{"model": "contrastive audio-text model", "dataset": "songs of 200 made-up bird species, synthesised, often over outdoor noise", "train_examples": 39062, "gain_aug_db": 10, "noise_aug": 0.01, "time_shift_ms": 100, "n_mels": 64, "hop_length": 320, "input": "log_mel", "spec_augment": true, "win_length": 400, "tokenizer": "word", "vocab_size": 50, "loss": "softmax", "embed_dim": 256, "encoder_arch": "mlp_mixer", "encoder_norm": "layernorm", "encoder_norm_position": "pre", "encoder_activation": "squared_relu", "encoder_layer_scale_init": 0.1, "encoder_parallel_block": true, "encoder_inner_norm": false, "encoder_moe": "top_k", "encoder_num_experts": 8, "encoder_moe_every": 1, "encoder_expert_mlp_ratio": 0.25, "encoder_experts_per_token": 1, "encoder_shared_expert": false, "encoder_patch_size": [32, 4], "encoder_layers": 8, "encoder_width": 256, "text_encoder_causal": false, "text_encoder_width": 256, "text_encoder_layers": 7, "text_encoder_norm": "rmsnorm", "text_encoder_norm_position": "pre", "text_encoder_activation": "quick_gelu", "text_encoder_head_dim": 16, "text_encoder_fused_qkv": true, "text_encoder_bias": "all", "text_encoder_qk_norm": true, "text_encoder_parallel_block": false, "text_encoder_moe": "top_k", "text_encoder_num_experts": 8, "text_encoder_moe_every": 1, "text_encoder_expert_mlp_ratio": 0.25, "text_encoder_experts_per_token": 2, "text_encoder_shared_expert": false, "text_encoder_positions": "learned", "residual_init": "none", "optimizer": "soap", "beta2": 0.999, "lr": 0.0023, "beta1": 0.95, "shampoo_beta": 0.999, "eps": 1e-08, "precondition_frequency": 16, "max_precond_dim": 1024, "one_sided": false, "adamw_lr_other_params": 0.00089, "grad_clip": 1.0, "steps": 9900, "batch_size": 256, "epochs": 64.9, "lr_schedule": "cosine", "final_lr_fraction": 0.1, "warmup_steps": 190, "weight_decay": 0.05, "adamw_weight_decay_other_params": 0.05}
Rows from expert 4 of block 3 of the text encoder, named by matrix and row number. Rows with one number belong to one neuron. Each number is 500 + 40 x the weight over its row's rms, rounded and kept within 0 to 999. All counts start at 0. Numbers have three digits each. After the name is the row's rms in percent of the matrix's.
# up: expert up (text_encoder.blocks.3.mlp.up, 8x64x256), inputs 0-255
# down: expert down (text_encoder.blocks.3.mlp.down, 8x256x64, transposed), outputs 0-255
up.2 094:507456492492575479456565482499473526486428496460445481544492517471480516498534424486475494486538446584470438475482515529468411490537507517528470435532531536512503516499412502541547479484451496474457502482478529593489502509524558496549472439501505530522535518544492453502389553519491495473560523478523464543527552555535478483566575451514551471503520574524528527557492561541463468429503527574484547419468495516555525470564464477507523518514425519482477516494483463489510540503561501506563505513514487550446510488585521543570544538569499470500502512484488481494467519461487526517549451468462521531504521393447480443478602550480449491486509537493520538515475522520508512476520479466495447483478516616577445495487387531486569546539488612545492526568496498549483433511568485
down.2 097:474550434521393387562448460513500481545579526456507567529526484482490473494498464562546471509432541487507456473532487543474565506459528479549454447529528424462512492514439462456530498500494528457489531485492511561480486456416529488524508465507512426562527536471467512465518458514514527480579459500516538488472485514509525486530450471481568537531530468462452509500466498487504531497513443392525541485502445468521539432463525500449419511536546452517526484504510582454493490527500530465559525532438545536538547526481501499517592524539537533513462465500520481562470528553493487487458521551558458425495435483494547506502519483520510565542574450477510435564435499452463590500516509530433458568566481439539479491425562458510500531501524494571512496501471465462540449451614514
up.3 114:492466443431505496466510502482433498493495550475459508433512546505490452476510451418474463473539446586583526472570468553540500482476495533459442546494543557516517476487537475487598482459496513472509440533509456471517477468504527526516487437487583539512562465539517466576473495403479510518440577545605476543431498466495459530524418493461539502500448478537500514495522513468502474512505487533452509459531507505505479484523635427560461475489540518491479539512527549521529509518537519481510512463482512521466479498459526558549503528561531485443531474465488482515513519464481515522536373532488480519525440403531516496445550505458487522476524553440453552418446504559513582551498495505461485583468483546511461471502468486513469502490508506501548583452586519526509476513377494
down.3 113:503492470481504557454539483487492423523511462471484487435463572466540545521561488425544534516538539565493450470504487500546560538510516563475466468540507495456485531436508507474544483523524542517485474528482435604518471444481614549504494520514622508551527540458521480553495478495464486487489470531545484542504534497470494582503484492527503586516539493513527480448521543510444416543482485508415453463501439517511498490474506481465490461517500487524433481594542549450555503486524487467487516534503557500549543529509459487448478475495526425473538552552566563531508491505538585533554459519476507467540451557435514416386433575464493504478498586474481587407514552522517504533509567507429524451474477493553435434540475516521506485483557487501539538464521506508484499502534525
up.4 091:527509501515574536534487372478503488525496449463470498496559546551439437477481458538453537504511527472511525500486502565511518388535520492523535471538522509424523535490507502503487522496486471493531448471376466491497490497491429549581492504406536495524509491472439548508489479536481484438571548416490476511455567466457565502475486498532445533504519519552526462552440506574569483493532419589490425551536480488480487536479502505491537503431528472507517556497586483475512530495480486526482556467471479510470459453540516485563456586510540514579424539480435556508475524539532605482510486564515510435469530471533518431477492493491451524516572545528511516495476522557525532503453531434496468490562562559503479529560428568506553475477528480460509472518494531586488514482512504
down.4 096:474452504462546478447517465476506522456494455591505508505524524459548522463559491463509445504545539517519530467461548503535524469443375480504542526460443518593483490572566452466529514490504530529466493555421620477453499521503466489533566419491584464448480471482497534534529581502534501516563469524491528416525505487527507513534503472490542555459495502525519447475513518452464448492489496458517534430426534551459456525543536538400541512543525502512485506467440522423497522520519490507543543511517492501500517533450471524481497497483462543534506511504508546563491484503419525467521564553427511415495505565543510465584563503511510528501504421447541494503544475538458417514576479525479542407409444492513506510487563486454519519469492535511569528482543469407505525481471480
up.5 090:508528468536509477535503476458527564574540483535473487421469510483540471488410560525533509508495491570566543513440486457563525490497517531446491533520491459471556479484508498520622445450488450466468474482482491518481442454467416482505435519506558486497534562478467538511467459549493534464482478519516497534489478554442489537513526483489529438516534517551433511481444508467484503442518530511512535499485578528457506510483542490527471477548439410440552556491447459479532488546508505492490606579483512585470529543422525470442439465512550501521531550481463429543555429491479546470445506505548447472454487462499541448467542477490505533536457527576546469450515499511565476600557490457524570561458494523505503584410468579555493539489505499545542542478489524497567459491504457
down.5 091:538459525544492495409483430495510469444530467512523458484583507497472489490582493468422442445493560514524509486467464472445408548478500472479522465493541476519514496474447516488463468373534477505565505585549510438439547526542540534554563431520474456483468502470499436487614546526516530540477530467455459578575573422552545554486504493483443618479516567504536478454509456475548553527502445488507512495498574555507537496538514486480484488490552531440518539538524526468526524464487493499486493451533537588482500471469533499471510459558459494456482430493480489452535495524463520466522488472514496488463560517480435469486476464511510527462424421483450573526521510559480474512444490573482495547500477498512502405551483527546533517508484515485499514591528472503488493489499409
up.6 093:520565442532409468575459548534508544471510512529404546478490494524539547467468581496519475487524510549513547488467581553455473462494508564487468509466520454557492500558523447548447408488526498583470571452540507523463485446494498512431522495561496450564551464539515522521474487532474465525422462449443488485527434504474477517509538581441471509515502470508450538494480475452462552496508491538472496491452529543422522482490453489470483483563468520501437504477459478481518475487464505511457470480472468503551493525544500491481488473518506474541467540440460512493462507547420478477447508489547564566471481535435497467562498536512494521471469538435551509506526579433459402527471563567499521544490527521508504598462549468435441545553572531447535433601581480481490502529460476
down.6 092:431521532512555525499435486435498505459503489497522460504493505469510389448511513481437514553594474492553477609521479509526441566478538542502474460554436480463516556559479464510539514426502490504572519497516457424465550514573409584446487580498466530524491459536570434504448493483545488483486498478565498530505499490503524521485489465492547532499468537460462559463418526499499419478508559423494540536482488607569486527473528426490506448530521499450517501524529476524442553476435477443478495464513518511552517519540489503557532510518577503540525500511558483508482440448580431521529486507466574572481499458439434507485475505487511469542512519483464510551527492443480497463449503445577541491470441531491554465442450483461470535502485433497477500447519511507501446520418462
up.7 096:567452479458513489546458530483409494454492505503518539448529556532505468528488532440495436460517526553500501520447510440522476440418469449520515534467433469476501514497506462480509489474538464439496451517541528531470499511528525467482494462551544559515459530517517494432481586495486510525531526515545556426505550517555459481446442494519525481500643497500419530495474513471480512464566515462388438556463545517509503519481555490550509531431482503488477510451421507533514555483523497499465562506494526492512547419560501486551540448476493484465475498515468499508476487555429468499471552449499464614554486467500570457571524526520533526505449476571479541553495440511533479454466416487488477472478531534425538516532443552462469467490460434549597416492441511462450490444495525
down.7 093:544582484524417509430470510506507462476435423460518543546510506518550547483471540482450430443415482478506485508466497543466448530459518451450520501523493448531549509533524496567549453571566507448566408476507435484489446490460532510482479504481544516486499523464498522521538474442551514465526490478549547468479546531500471515517508526526560487538502490562582524543437523622506456460502488476481547546521453435545432520456519544458596504614445519490484484506563499550477563557442468423542530553495475531514486512553523513491434447480514499491512512532474523498496495481569529512525455473498457494486459539504469515478507472520630504564458480491503445443497517518518568501579494506456523537529568446488534513601557472509483543509535537489452459546470480529487517516469552
up.8 097:521555480549468450445507501480473535553551475442517448484567533452480543526519461487551498488502475540506529547554422534515478461454561500538525480454514532547516463491496495424452466517504470451552510485509526519462500467458535470418477514391540448465502471523533515596463511485478532545489500523487446472461483439509472525519439502478555526469545478464540486542528493536516473530472532476454451553522528561502436453490470541531539457439452581442468518411502502486479454463479513555546477552486472513497501529537483479474498589522553497524525452465493455476507552597567483437523497485568468502490552450533441441505552568467461544476570470496477475459509508402513466472495463544545506505462524535618464510543502446472504485465542468416489522453464482580511534428417583
down.8 101:486516514446542445533475560480520552519483527495551513484481490477541535447470470511513492504510471512498476514551494472483513526455534530454482424470509450584566567514501483541548489497615498463515522543467531472572419484510508509478516431452505480493480456594509489543586434536558443491475511541488492527555457531512481541478563445490574546430488466466535491517508495476489520465565483484518492519466523521516450461456421494516524494498559537521459504561558451474474508506517587537483502526486519549539458525531420414471492468512477531518539495468477489520506438428492501544524515508630470502483489453496441398511557432476526515457477517491504493517487528488555483413443563482450536563593490573470423503557472530464437517577512500525486484522557492533519455617523477
up.9 102:531538502483535496515498515490450463480494482539484505541504497507510493461450558481465493491536475500485449467574459540440468538605436483519477457454493454437478530518527428529586556465534494488517488471434498540503534483533522472568453484388448537536510534459476570496492412545477475574506520499477520496546507557536430546452558472490461432509494505521534502470462532453512526482539408477471489531450466447466537461461508418487499510510476484502548534452502536472511561485491545531442411497456532490484580510496448458534528478488404439499450538467485508512512439586486514525507540563440506525484510504461517505497512488575460573502436499547424538566542478511444585545495504544521547444546512427484517507443526515537486482440459494537481485423544570490596513527476425
down.9 094:451462566471405507476536551457508544497482466478536512489503489450535474547502462551476439561526528545485437487533458461550460519558451491432468469453492507480498460540455494575512496515499528485470492508536476542550570550453449397537530518452472426475527538469479485443537414531545516517536483586513476478588522498485560455458490502532546480501482549563465529493465446466431476438490555525469543546483537482565539441489487573511491390476455482527446542566502460498528450486530605489519527514514472434506500494548449510443564459497548521457506527495538526532498512546453490447540409517520521510416530556477486448531487405486521470461511416471515546464423487559536461543498497508450442461521456453550549519546490513566484494507508513471511463442508504469506506472523530
up.10 105:527511576544517523502494454509471497503512454509533445466423469478449489456425497550513455544496515562426554506487462402491559445564501523492472440513480472512512462559491557526520543473605448511483496421550462599471518493462549488492419466523445538501478516511470547534496537522525478493512494439500509483475484487511489538478573455492478528496490547456475515416496500496523504442542567438482482426538487474467574515546511459476509515496463462467384526539525510507574401483462476474515554483483527514509454531506481553565433509466530566554493447573537524451540463512522489381437433492484466526452497424446429458526493486480496506524550437449458401438530479561502525521471494530499510515493489457469499567595485511503488479492533444515480461460499543478504484522520497
down.10 105:516536508488461443524506496526510532446491541501522448523521464514435466506496490442493477460447430485511454474545555501498517502519450507466420545523495500518487463521468500497503496584486513538415522535430498527537494544464472468516439480451556511473553459517518477515517457497441532490481489522470451461475503482556521451450461520586531391559496487521519474477440457529396470432425382473550501545487622508565506543520469461525490530548530503527452533517497391512540539556492504526468554500524491465547548489470513528513514450425482525550535510478561427552468531542503479521533520471433543563504506530520527443510476459495536469549502500598562545498446589514548466503479534513473525464509453481501510501505478564463523515515525530560513496574520618589505492482436471
up.11 093:458450500538555532504489461507523539515549449438537576478479458439487518460466474454542550573531457441555505480456454496508444493512426484543543542434488535525511476496474496478485462586440487503522487501521558513479485504455515470537470483481472542449422541469532553497472456499514532474529457547448456516448411500440500495507432539495467493492507480486513544431510519472482493461523457607557567506516454502457531506505450475566430589575528520496522451497481464460373456520475440510491469572510458446539454526543516495468484527552527486502478502571507521462517504471526518474551496571430549484501489443501531499582494577571456530546567446519528571458474548495442582483529527494524465498481511472477542446517492541510551404507565463519450530510422540457528532514475504
down.11 097:512548442504498513481460468459482485421486531551465538479530473510505475386480585487509437536443478598547497468453514500494457501479562479529484541535430551442464530495534487468483482475512566458477520518509488558527533406439459459524441469543463536527550476534524553486494513526574474573468473513528502512560504478545500500499582467467522470581480445514563536496571515530513460535615524489531540487541505511452536440545492578508517558516508563446545452472484505456489472494592533502461514499423534532442512488404471506520413590488515463487564466465520536453478500550499497538465486500474503512473531469477510498434531465493436522474515451497511524492508449508499467563467538480478486501512484491595423517505408517441460472531480587490484458541573463516426523493515498
up.12 089:496466520499578547417535511514415507476579453511532551505493531525449495554521530507494472477495457478492434536484517561447516530462572520559508501456474480455502490436399539614497402459568495522522480468565480526491538546508532505530517513482558515484467469488499519510480458460560552495505566430535553508508503597514511453469528504529488470487474538503496562523543514487503451529490442514495424480477448485503512467569438519423454475597486518497514539464525556538511513517498532502510541566455502527506512481537535522468468456437446515544519483478395543538437485510509533516530563476441487482560443442485482510537458536553549520481475612518454490560472503554516459438483505489563599508462464480523523485527450575461486507518536484506452501515490432490487466505564597
down.12 086:462495499476457514512529506563474455589541456477530502520524531489474491512444480461432471428450558515563429537533542520562450602494480472454480561469517445547485489473466438492544467532433503506583565501524447476438517519562460433480516506461491556460536499418535451525535452491502511472495483521415514553482496533537517548497508538479524557533524462534504457490486554529474499565471517477534477508471465519458494515529561495537448522413504476542497554457455417503566519492498526514506540461498474571549426483464446473523468535484542532481471530559518514512555502548519590474500492505464551471468526533523570493528590503439516431529539429540550530495369491522505448493510477528504466470499543550460555535469507504478450489574520478518417560456534561534429507453465473
up.13 115:529563450514527493490489544548483488543421509546528550475487461457502575476542526503479555423485471465491460508536482535507415496485520546473509557553453578568532549547465527487551520528581479532457547490501416522471479528517505485523495510461523582488461497511544462512516525538488498442412494460589442508566543550517520476439554558542528483524510492514481472507514504417538543508508460547492538508474542498495524486477466521509504440521590524436556456474528555496509540446452504465482447489474509518532547512475553500521558481500469455475543477490516514552445501544500477583596539464528492529562488467499548528469474504498519500503535552547389533479558448510425457555488506504480441452579421528501493531559532554592441464579522515499486504471530451476460429494598525
down.13 112:528502514508460517512448530438464467538493509449487489507482469533512463523505559434542492515493540495538462508505464537462418486525470579507529569437549568469420434464567456522457495519569490441525438427606500451521489498491485544470516452552488544518510504486481545535497541517502515542508522509496496474511446545535509546456491503468533468536442558487525515598516549418488431505432469502456442513460601420433517468447479565481473578507532509516442501554458502501501473451540481490499454518528506459460530494438511494463478531494511516504421537472510451545518482525489460516487482446577484506526497483532492597465496521467506516489556507519503468479538523530579536527478423521555500537523532548489570564550568419561464520536483397458450505440498489529511383461535498
up.14 091:540478480439556476492593453532514479426522551474499567540495484473505409514552521503522457465505496537499483500503529591508449492473494444470469412484499472480432498494435588480459544415509529501484433447447454470564563471519500542552467486432486545484526460483451515513534491484491564538526432470469496558490547525480566547532481433512506509549478483470525505533401548489473458496530555524503504436523481467454477529559511538421461475537508518594514476437496545419485552461543511479508529458493487529524464572450541470485509500540521436513496522465439497479512509447384478500474505476437492492510481521502486450489469484440509543478498541492524437522497545415556528466480522554531435507478533582551485619525468513518496563448456504543521528576466520545517509445508529
down.14 092:496548532440511473430483520528528460499483487498446501535488468481534501484517453462464519535518532468500482458562454519509464545448590519493487521521512501517565467492523432521492553514520494527577475495549540534439538444529424512488535485617509405497499511447494462405495534609549452428483596493485511486517457539459504500560472605527458535464467539517502441514573509437447531481532459542498502549448547497433492473481562497568500516475446493438470488545501448533515489571544562486537536482463550462523515510521506492461547457477527561464521455434460528496474512451543493491466520495594548483457500499467480511549565521574395536540511450497577482538501538458451432490445457488460447470467441505467524479458478477506539464466571525483533472525513458507484476581484501
up.15 106:473486510518484461464525473470508512524481482528428505491491495491485472505522510518454512493490466480505474507481496548501492485474516549506497464528496569455513536473564516494498528465545486537520489547519508568503499472496553499513491521504513508487507532512534513539575589541497501489567505557509464517512519459453492502494516520534473531400522478546551500540418496460531551543559433562550493398442471424532547537547520503478518465494496528490530480494537434425531475504401558481481481424572413412554392479479507469560487518522523572523494543547503509441432538486480531488547372427533568465497409530534436463455471463473535495597442457456537483436538581451498454456501548489477502504444495541439472531504429547520529488541497444518569485530526486403476522539453522
down.15 104:536546545464518513499448541508482474436492512576608500538454479564516559508590491469488460438533469488515492526532467523511479539417435497499479510513487497466521503538565476563452503507489515473515485447440501454483453437502507530558493550610490515523508504496561480461538479455463473515528464438474491468495436504422511507531501536482469443494473457448525521384490525497493488470548492512482543464475522562441519465498552526460580552455515401513504498454470539391491429475509525450458521496456502507486484530534551461455459499467485486464591504467517478562512417507401502571495548529448549528515538496483515571564521533527497492472512524438499484523501435537458479500526503536522485417436468500555461420585487489462409469469518547551473467492520512464551559501488547
up.16 097:453555564579389463445506618463493480439448409487536518575502467441509529474507540472522433530495510458418572495451516553493466518488487468518446515573514586507548444459529468412490496451518517534501547573505539522476471518494484528525476525490549536511526470471570500524489471447479458447522562473513550528486478475443456528469497500446495493612482508539441526472467528507507487498468477552492505503562449530565532507488467482520468460518491510532555541544481508420466475531485485492469470497508505524505457446465437498473576488507558508492523503435495480507459556527498494510525453528481461567502503507480485542531543472451499459424538521532530589552508548471584526411471459446425465462456562435485488474517529417608487432472473506516472477511515531532505513488536502
down.16 098:522491510437494473583466479414544472503534511414526462445488473522478521541532511490501517524490636409455475538501470510500518482532482543531496512572572369466550493539492507444518524590550479505544524550520514504582470497484482460547513505495445465516526454525508525566458466539466527563539464500480477462472457518539465469451528545490498524483466515494464543513539488432501515399529563518509524460508526492511487488500505462496503502509518506469513504540453502523531485477434489594443519487488454443509498452425474425415472551396470470498478551488471500512459516481450545501459536494551541557545485508524587471545508565529504484579556547483532461439482417432495534500553552492445573505480512513537501520517473506427522507534456511516507442540557478475512499577582462
up.17 106:469528485460480514515470495530514518486544495471450500533491533466469591448453421507471517532424472383456494462478494544529494459593490488528460547415414429524488458465471449510521470481534487409522466526497470567496453503423472427470533463436525513466472466497520543489590444543556457536557542538506540423497480529509445565351525499455441493485486422520505475516488496426506485554495481470479457503534478483493549475517561519549481516457507478472506497513569507464524482496549484536528480472536470528504489513509493451506464525540508501526407525541482538436461437578539485460491520546456581470508490511483466520503583502463452502470544454435441527495580450520527555494544516518512409525528543498511548460580507549407527530510476487488491504483502482498547527494476482
down.17 103:470555453503555492524514450488509485506546494497521461529548471468407544505461480475509537503465505441510529463507509500507517482482548471481526476474584540488519468533564535492468454528466548488448497477516505471517497569390523462494481489497525561600516500469491492489467514474522514520524399463508478505540562437483536516409507453444504459513412527443558518490503544523494442509499499462509507589536551499430451524542496475483526509533486456432428456454516552501567501466519552447539501494473462532447501501532434450456505459480466587498563534508457516504528540564557465499467474507572539475531480461520488537493506459470550449515375420510421547405425435501441468573520428493454492447503484511564429540500472545509402474574515488498483502477529497548524474485484527
up.18 101:527470481505521589435518503525494506446540561513526568463453462482473540473522498456479477574565498473421446471585488529489493459503574465435464534533500504515479570495494511513504504469486491468514439483547422557502476505532491516552514500513584435502499456532505538472415532559582500513518547460521429458477427496501510493546567466516488475479496445476526486540434467495471509496506378542589448475534504560463505504527546460531557464507502503491514463544442537486479475470456488511437517461463510417532381573517579477493499554490575499501540471434585497477477501487455517605550536566517516487494537550500443457501420576486490523494515515521505475529540594510528532505461492497467515409470538518499437505531532509494439454464459489515431463475469519519476493498488482
down.18 102:592468550532462474469490449497486521518448527502504488538391515554554494430485452452503458567573507465460515462505459491564471558496458536495476501528516485476491476486529555514439530425515518533519508516449552466476488470515449472462504462510464533482455505498537522551535509440504504479501409589504472485455494588454525457490498496505497463480445543495503596512390518481479433496544540487546445503473470497426463504472456474466523535461501544489504524533570447477518442489534508485510556491495517479515548475518542419528601481454390572460503500503487476506467523466458431488454506442536497539493482515564487560561503516453455476451465431513463534398448493517454586569484518532419497491561446440491479493493488471534491462495509473536551565466459476457479557476440443
up.19 103:420537439524502503493531503528476453457494495558509458417543495441507498516446471595476521559497583492457486468456532462477505524495565443505466506507495444494484487505462504502457443444475444458432583537486447479418510531541432527452419416495570468471472490487504524480489483486568472441444546457472461507521461490495488496495478452519471455541487442520463488445462526475462479454514506520480464553533465558522465497476482540506557567563488583507472421492431467554478453520423551552500501464549499461516491483487443541498445418507524506592461436491513505488473453502472500495575577544497480463427476482492413472443532448496534499479490501484506495504506567478482456486560483485469526466535458497539448487463532443591455527442509573543419471476528508517501429488496418
down.19 097:540460472525519430476548483417509522504469492458571509580472538550540505445510532422485439513511449525535523436449466536532440483579488492498510515522506484492471512540520468509490518506456533490523486502495516472488499463413500521490435436409516422445534513466518495517390482473511447522546516495491517507485491513560558530485450512506485380453499479522463506496504564499524470551549531479521565487486459535508515455520536457464472502514501492470476460489479565473466530534439420470506508448502552512451545486562474544511495496481485463493581442400500456575459558505451475442416486518546543537465505584523520465483508552487553501543501444466565525466459493383560498510474485557572505510567481509588477466543550463530469488534529423491531533554487497424433444479486464
up.20 097:446546508478561451575478475453472532496459462487470481481557492428464555553521544508474493518563500547485482494509451516563505529518461573451534549546491602460528510473490539483440502469419443561502531512490550517481454535522497426544452560537479554455468469541498545495503534528477482441467548525494468468457486428494482460504448456447548578566507483478462457490550463492491527536473451548505613518560498461484495542453522570463483521584494562446530557437544515547479484511507476480524490526501511471542553492494475496562451528483492404417513531406542602419516493501532511462492422555544442461462522553507530458480523543468458456466594479494477533487504587495469464458534526471537517558509534526522519545553539517508482444535510499504478507471471453516515431496519515
down.20 098:504485512524527520530473499491520468543404436475509537451523468495453475610407534502601530547502522521565478482479497475526521435511523534481472507484439456559463508549503524415449482517540468507454476490529458471504512465520520474508551485443452442484487503558437536541452575509478476511555505524540525497547504533448456445511539460462515542467549528566513411466565544590481486508406518550513526481464575541462505451552483519447506472513504540592517539485518489536503471494535531536446532472566527435479460455483446458451479605518475474474462466513458505449558520533495497485482474525493512449490532468492505518498432508460534429464549577455445510459537508565529450496552504528528552463554509465511464570583515481478498408427461490470516509428482477438489539504497557
up.21 100:566470531495471573561492474484481495538493528523498403492491479520497489501532488532486512471571520522533560534518458487504518504503520450519540480451488484460516405504556428528503499440570489588470530489523443532509498473523596478552488516530513531442468492570500461462548430486540483488419533565488542562467469589428505453533515490408510562526505543451455486498534544348535516469517474518489408463499551470400496528518484477485522443491490444455535444518487530475482510449459459470487500466541483510469524546408511625477498480486489524554472475517516414555465424480480464475513529448447428495557464465503479499486447516503486480517474512545479451558505470462442499411423457496490506506494495490494446485457509534544488554514522457493494416501515487493523495489562529
down.21 109:521436528485439464508474552464518537471564514483622503538579491508451485495469551482487541507431453490510552531472564497544495396521541544529513564555487484562550528514506540493476504512438472478518480503509556494476459509517529446452494503521506460476577499481514492550513543528427545444482491513539483490525488472503543596434512556580564540466517525565490473542548424521454587551520481559495544495554465570533545487536509471495516566436512503513471472504543460527496520510575460497511461508480550456562448505491458500518455469491554504514413486489517581514522549509483432533504523445423472513509432557501470452593550486525513600552553563476478499504468533486504458509542564508460460495484568470437538472536516503482528587463491505527477476584551515547514447532532504
up.22 102:472500481503589500490487512578532494464449490493478480514496563450540517513503466506482528489508556514473484523467455524537537579533478500555477538487603546497500519504481507472515453489444568410488495542531433462546553577461496421523521469501453609454522531521530494506529468509476516482431495451476545475521513474403463548536462568520531464432478496482453492473549500416499555539414506604459421464466401509542458472475493487471486483580491505513605553562496454505558497544477493476525531521539605540497415491498468510479544479486430523429582485516453496451528532538533479556466502395495518528519497532478537501482503461522447512500532540524525568495508469502482458452501458454427457532503509589503511531524459438543473488486510519520525457527500454522495502522532461
down.22 107:471476490509511538528511449579509539510416549414555455502466460489524587475461551528479485488526544479507516505511493524543474530466531490556536541503567468492534403564444453473513502490502444478442529494497520485478517504426525444489459456521515512504498464592562454509528464498482530518472536503517466472468468467544555527515464518583566521552477500459593555506518484541554528541474504561551494494544470565487507521494405512527446522502459546569528456521458431569527502513495445502476442506541509504531545477476543484432483403477466554425509512479442489526517509508531574595472543533576540501494488495459463494455479554567458460493566540561536528473572448474530548433514515484502499520548472458564511458455514519540518525568461458598482468554498540548479440464550475
up.23 096:524573506469504491516512471485495495531470488473501423481463485481476472570487435585468521486434522527459520550533510486452502494509488492502436498513466439487537495530525445526481459433555571422492454492505487448449552531553520463491483482523507497474532572540528473498514460425515400573509464398520492572555574517462437549492505465530496552466491480459527471531497481528510477575445474448543527441507505465476571453551482478511536534483450451549552474476599465544517511497515576534508467461505548467521535498480569404562484473493436571385497439492509515491562498483476456517486528578519525530479447542434588532537597535541519503487489557513533498437516421577479506489476451535470488467545499548507480480612506527516483474472457525540514486521505466509479536510508502
down.23 094:519479594596496530528452489516512495466447449455521549548472516637478474511450517490429531484552509468482573558512529563555528440454520512550436477479526564443461499464498504465496466498466402481456499508508480516592456448488506503509513472505490460534509435446509521546487492532473465445482517502498529437457492470459454541489506573512450508537554567481452510523495535476511530497529544514512514430483498525520492519495564467497417519550525542482449544445445520497465534511537415500491588526457542444543494439460525558462580522549417514534454449479452513596510487558458507503455509531501507507524529513437537497574500550511568448410597444495548523456498494509461442523469536546508533474528508542488559494517463548416500444482518533554486482466508523476524480490484526
up.24 094:545500456497560522558488520486506497571464553520415524493487520487538483523472478445514518537548512516490512495564524555482556508481421474436468462483551560469543512421480545445510490469523484468516519540544552542563491484544576531501504509533451462561513444514457485520593539481538518532454516561443450460428491494512468496474429471439475465465481506517519450470543485539542541503499504482543437565511477497417489533516555459518548519483486473469567421429590467540496426532554486498533510518545465530446516507565482478550468583456449492541484485511494463489562480493560476497473456490480456483502403509517522502466471487588476546420411522538528488468489570460470551515500531473511476504565479456576484467506498545485493508516500512418592444498554566597468545463468472
down.24 090:587482482501434481538524488544545561477631546543470522532569445488439488469433469514478488493518523539508521499412564477521542526474592450595542490468419529549537480529539496446429485495551439509491447501567554493461536536532570450503479585570502491467629493461475435467528549559443536486477508547495548541532531457447471444517521465527534514485497535432490466515496473509502537508524499541560502526506507483467413513519489534548486546498466562543446554474543449481503523467542499453528515509453427480466467412544482564535518474561497542501541467453452517439441508588499497511485485466478523472485507521479526475514516526526479494517503490461457463527550518508516500576491448501529441547490549524479487522502519518507489531529535550440530496492586571521441464472542468
up.25 104:500524503541539501472525516454506494483487528454510564522542520544491431530491420509529474504540507549502469494485538553476412502552549490511530495480504450525506462553494482511456526438520460428504488572481530496451469482509437467531470538548540483481490502494483494435431494551525504539532529474517418526491509509447450508411555559516450498506500502486383469533496522433531544486497519514518510517518510489582493474534504521600508423588524508481574484483462490509504546483549502603533488493478484518451503455416474557415490503369481507548490452472440484558500464500519588506509581479510422413510518527502542491452522467566508480537566462546409499609506482503435442515543486593507484508534496467510474534538525495559518547517541441509480552510564449523504499536533503
down.25 103:543436467562526532545480503540486543467479451453534452485407498481473548450460458455571510594466529424463476503485494533534527433520535463474515525464479462545442482526491464545499455471497467470458518494537499436445513575419455565536529467464493483486535488498567507585536505530521512532575473520480542455443534494508531474554422497471485475472453483492514475455558569441504445515500478525508523504481464512528512494493525500442482466523491564483450428572456463556458454517568430478452530487537536539469517446501413513502455439529509463510518449482575540467486536499445417400505500446482512477425502566522522492525519513459551495503490500558545454526513471437561461493506474521489491490490569444409549503445501532543445475552522517487475457526497454423456518420570459
up.26 096:465461455572451442495575487527484462550486506493482486413557476473476473481484516525579547460564552541467485473569514569417505526511499452478516474455488492515479513543550546460524509487427462495498526539530489477481466474448497562530493497483498555502510503469597519504490519544561504371423451482487441488500453503464569504459478489532463563398442473482568537502538500504539460493479539492478497589583469527516466441562470511482472512438555512520543493487550532537507445551541615472495505522494451536536583515520506553447544472558500507530490478556474492468425516532609506500432523529503516525501493544558500458423465425491480495532520465584533482489513520480483488522501526510518491436539554521469491537547548517532534467537506454577462516558493562474489508496434476
down.26 090:560467489496479490446502473491487445483419495491462483499492530504567490490556501470459470535486412489464423533489468499583536424501566470471501504609469514483481568568485600460552562416506497464513527484557494515474512566491457520513556500487496534554525556498491488556509505555458580486506470516523463476510451512527582503554445500442489504481496504491497527515521490509484512488483573468473460481475516445414522484541508471507523514515521434489505563541445535504530526574530514504495552476470498532478442536443455452531515468448511470512500511543524494548608494444433498449524422532511467430480440519492409460466523514513513564572457462507489471490466537467518435491519542417456497556484432484531510533541502514470458480538507484434586502456432561437369504466516488